config = dict(
    moe_every=2,
    width=128,
    positions='rope',
    residual_init='scaled_by_depth',
)
Rows from block 5 of a small class-conditioned image diffusion model, named by matrix and row number. Rows with one number within an expert belong to one neuron, the router's apart. Each number is 500 + 50 x the weight over its row's rms, rounded and kept within 0 to 999. All counts start at 0. Numbers have three digits each.
Before each expert's rows are labels from the 100 images, of 14976 (inputs lightly noised), where the router gives the expert most weight on average: "responds to" is what is common among them. Only what is clearly more common there than usual is listed. The data: simulated fluorescence microscopy of cells. In brackets: how many of the 100, against the usual share in percent.
# router: router (model.blocks.5.mlp.router.weight, 4x128, trained with AdamW), inputs 0-127
# up: expert up (model.blocks.5.mlp.up, 4x256x128), inputs 0-127
# down: expert down (model.blocks.5.mlp.down, 4x128x256, transposed), outputs 0-127

# expert 0
responds to: crowded (96 vs 24.9); cells: ten or more (96 vs 24.9); membrane rim (90 vs 12.8); yellow stain (42 vs 20.2)
router.0:554535499509501452530515525439605527485516517524436411544550486530454530536433484433501524566488456456523518557588535459531483508529575527445508506438601485598532486467538596422513522534428482485477420417559485526464422480552561499551562464557548425464521473497525401486432533620613555521432516456524491528469506499496497491466565430579468501478574571475588585436498564437579522571488
up.0:467519541401421435519594508496514356580525472544461561557494421516445424546517525523577412491484505542564556587459508543507509478528493486522472486496461458555534503466501490490523495505531504420476470542418503533510561503490488393580564501550537472539437414543606542577401563519535506488551554482575591480475470467409535544512462600489529466527483454470531420461438485542599525434556
down.0:499553480497500481565465591474438615410529508486564447519523581517531483455447551464553451545487480497445529536469530510451401424428546514479520488510581438510468468535538607503534524489427504435508493501505514588600476493437483492572564443462533451527516440490467489421507539526526503512438538588362497568446501579458470413438500465521459431429555553486513562500519521413462371573473
up.1:466466428597434473489463452608530452445522609534427507509501495445375431476503547455514535512583493434549489582577484539545433518509555545478534487445473480555426507481450535439465572425507488513488435523529508540568487458390469492491466485466533486598535512521562437374519552551495482510533557489477509614553545532503469511498474551364543560489524588465575527492460472480503440442550
down.1:454606527497515495481466489413502524590442476467490535483482541499665559495539591480447372506476476584507473506467539464498559470529504431475501554527492475496518459480497605563545470629377555480451483480485525440424421506451515564550503497512501522485479430482500548555482486492481579471529401593482477427480468527448474470522515403569479444602521509519450499521576571591513520547494

# expert 3
responds to: ring around the nucleus (90 vs 12.3); crowded (84 vs 24.9); cells: ten or more (84 vs 24.9)
router.3:502434494521464456489475572511546486569502476485492490489565445460425393574505410472563537513389545425570489456463472505533580573547610484410489503523390495516486452439530534482580477500423514488577463387513435435468503493552454466452457460500439507462537453440500451490501568614551449482520520513524517498494507492520436540412515402594459482545505555549503563475394502592536519533463
up.0:648465514484456491489525475464555586505448597613458593484521531599529437541536500494556526529463497513583443480470565428466510501492454424527493514484452520423535530470527562521495479533479466469526348447529539506561546534430426513490464448472502453599500470524581557494530352488393466445531440490484515511431556482511491456510508586472599469524515449429525424465529478530509487462481
down.0:414604495468553516516512606504501453476513450493530421466527419486459483519398511519528521520461512529429559524448443579449506559445557526464474523555478507451490451590505457530550462503463545418465588529458440526427506512575505558557516498515507524470466595421423446481440549484613425576489548467501508507501569606516442528492475502533400518483457561559409593465481473567492488599574
up.1:561484568510510411497492398483393586559491529498532567498495555464534598534483428451503407543513534587433516492495517518473531500559388420447462530573455483514538394523512426493509515469528523482457486521452440467484529585475452486496462526490563459554517495610421483530633528530514430381473559514487543446587523495458518454564506534502537485423520392503503459571549541463534508578499
down.1:554513521410567554582542565483609530522445392484420484481529482434514455553430492477480446527498437472541539492541493585518481457478529500540605500465575548390511515457592544547541597495512415495544448584493531499475524478469568523485468538438539484449474426459535481600477518516437488638444415457511456546478509464470498451540463476518534434480476588483522524444458550619504529545437

# expert 2
responds to: crowded (98 vs 24.9); cells: ten or more (98 vs 24.9); ring around the nucleus (85 vs 12.3)
router.2:549434525487501487487479497517528456448593527411448423504496473454530563478564522410486568422523473443539555419423548469535515475570542622440471490408471514544459513550534513477500522596524580516455484560549507513516563572458537514569476548510523555577548553539476459453512479519515437598576459430553564563431410427556552456509560564432472574541498399510446557495466571540513470471531
up.0:606460573390528498489496525537422524470475529418403476495472438534505518529550545464463589452429538589446546476475458544574513564444462551460453498477481461500479536498437496525459539559528402409578530587470513502529512458540460456418553556502532517444574405497535462566397468441577549467473478483473568472457450450496480398520564482519481464543425522542470550507549601439559425495510
down.0:458523537607583493428411528510554508428571449482519522505494559457541492498514521485535451488539506469557456474426554524374447407468575457477524462474530433495464533580542567439457526555486516520458518490459463516571584534429495507545499479521450474636442525492387611381558504569435469532491570492511520559535451539550495387464533604517525521494527525461535486496493514473486398456512
up.1:603509426473522506461535456466501423478441499536519591448427613450565514588565519540491514598513520478598496504413527585385424488452575561500534502509513456480568502499503482509477523511455480478558415418427515499490445499545439510465455482472553444393506548446506458464496518562600463448497480580420357524515592570512507508508524509482484469469520486491467452624525524498527548522505
down.1:434579528598507578562523541553463564480430500479465433535555538499524497403412470455567486531500502491444418486526520463531441550530439406441455501444451541526492468530456543502497439504453488459419566480644541428574483504542553467490486545567468444449590448527534517483528544462468657498500463485532480505509548419527460479411516479545584459566462578504449590522550503448546476486551

# expert 1
responds to: crowded (100 vs 24.9); cells: ten or more (100 vs 24.9); bright spots (41 vs 12)
router.1:583481618488498462452480563529599582453561480437469454471554515491573493451488538460504512521468483495479501447558468509541457444423394517555421527466501537509622580540473480590457407498574474430512437527500618488452500543561497464484481560424478563466501555503534467559516549484460421497600439469509516624482525539455545431576456516519480494499395436534500571460489516462510428499537
up.0:523460582493481523488485510462507468392497505537503540585506493555441532545566520431578523505518512474484536402566463545440495525459551441508539458503586561442495439563453495569552445497520424525536469481483406601527498520464537374493523510551528571531513498500505508426520574499434488415561500483367493517549530559549503547511478557421439533438440529518586462509427452438550507551342
down.0:459539515534539568598484559430520520545482507404460522501521449400547467575483564512436453453531515420447462548467593425536444514525500519493476556486496476492562622459504445540537510531405534520518554477540511452533466509533524515438521532491458496516469525430480552552553493545573515538570501570531559503436542489536590566424556491517478535481619481508411614575618484483409563473579
up.1:558413511466576551426450465539574582420525470562549480520518516454611615495526505488548382488535542468409433490480546474531527492542462512529483538539547520508484448545433509500459429514496425546469521501431546459483505491542520406522482560372399616581472533539572449556600540458438486450484528477494564537451518481534512496542533452438584546540462500470452441497461538520457446427513
down.1:494593580504428469600557554551433442576522556492535447449498472509435448414455501484510480544445473487552484514573476463525502452519474421493470448487452404494571552470513433467501535440470501414590438440510593555454387546506540568461601405553549466519510499513440555481420444547482439585436562587519468500486565503583406465445524510478512457479561534458524509511529471507537506431509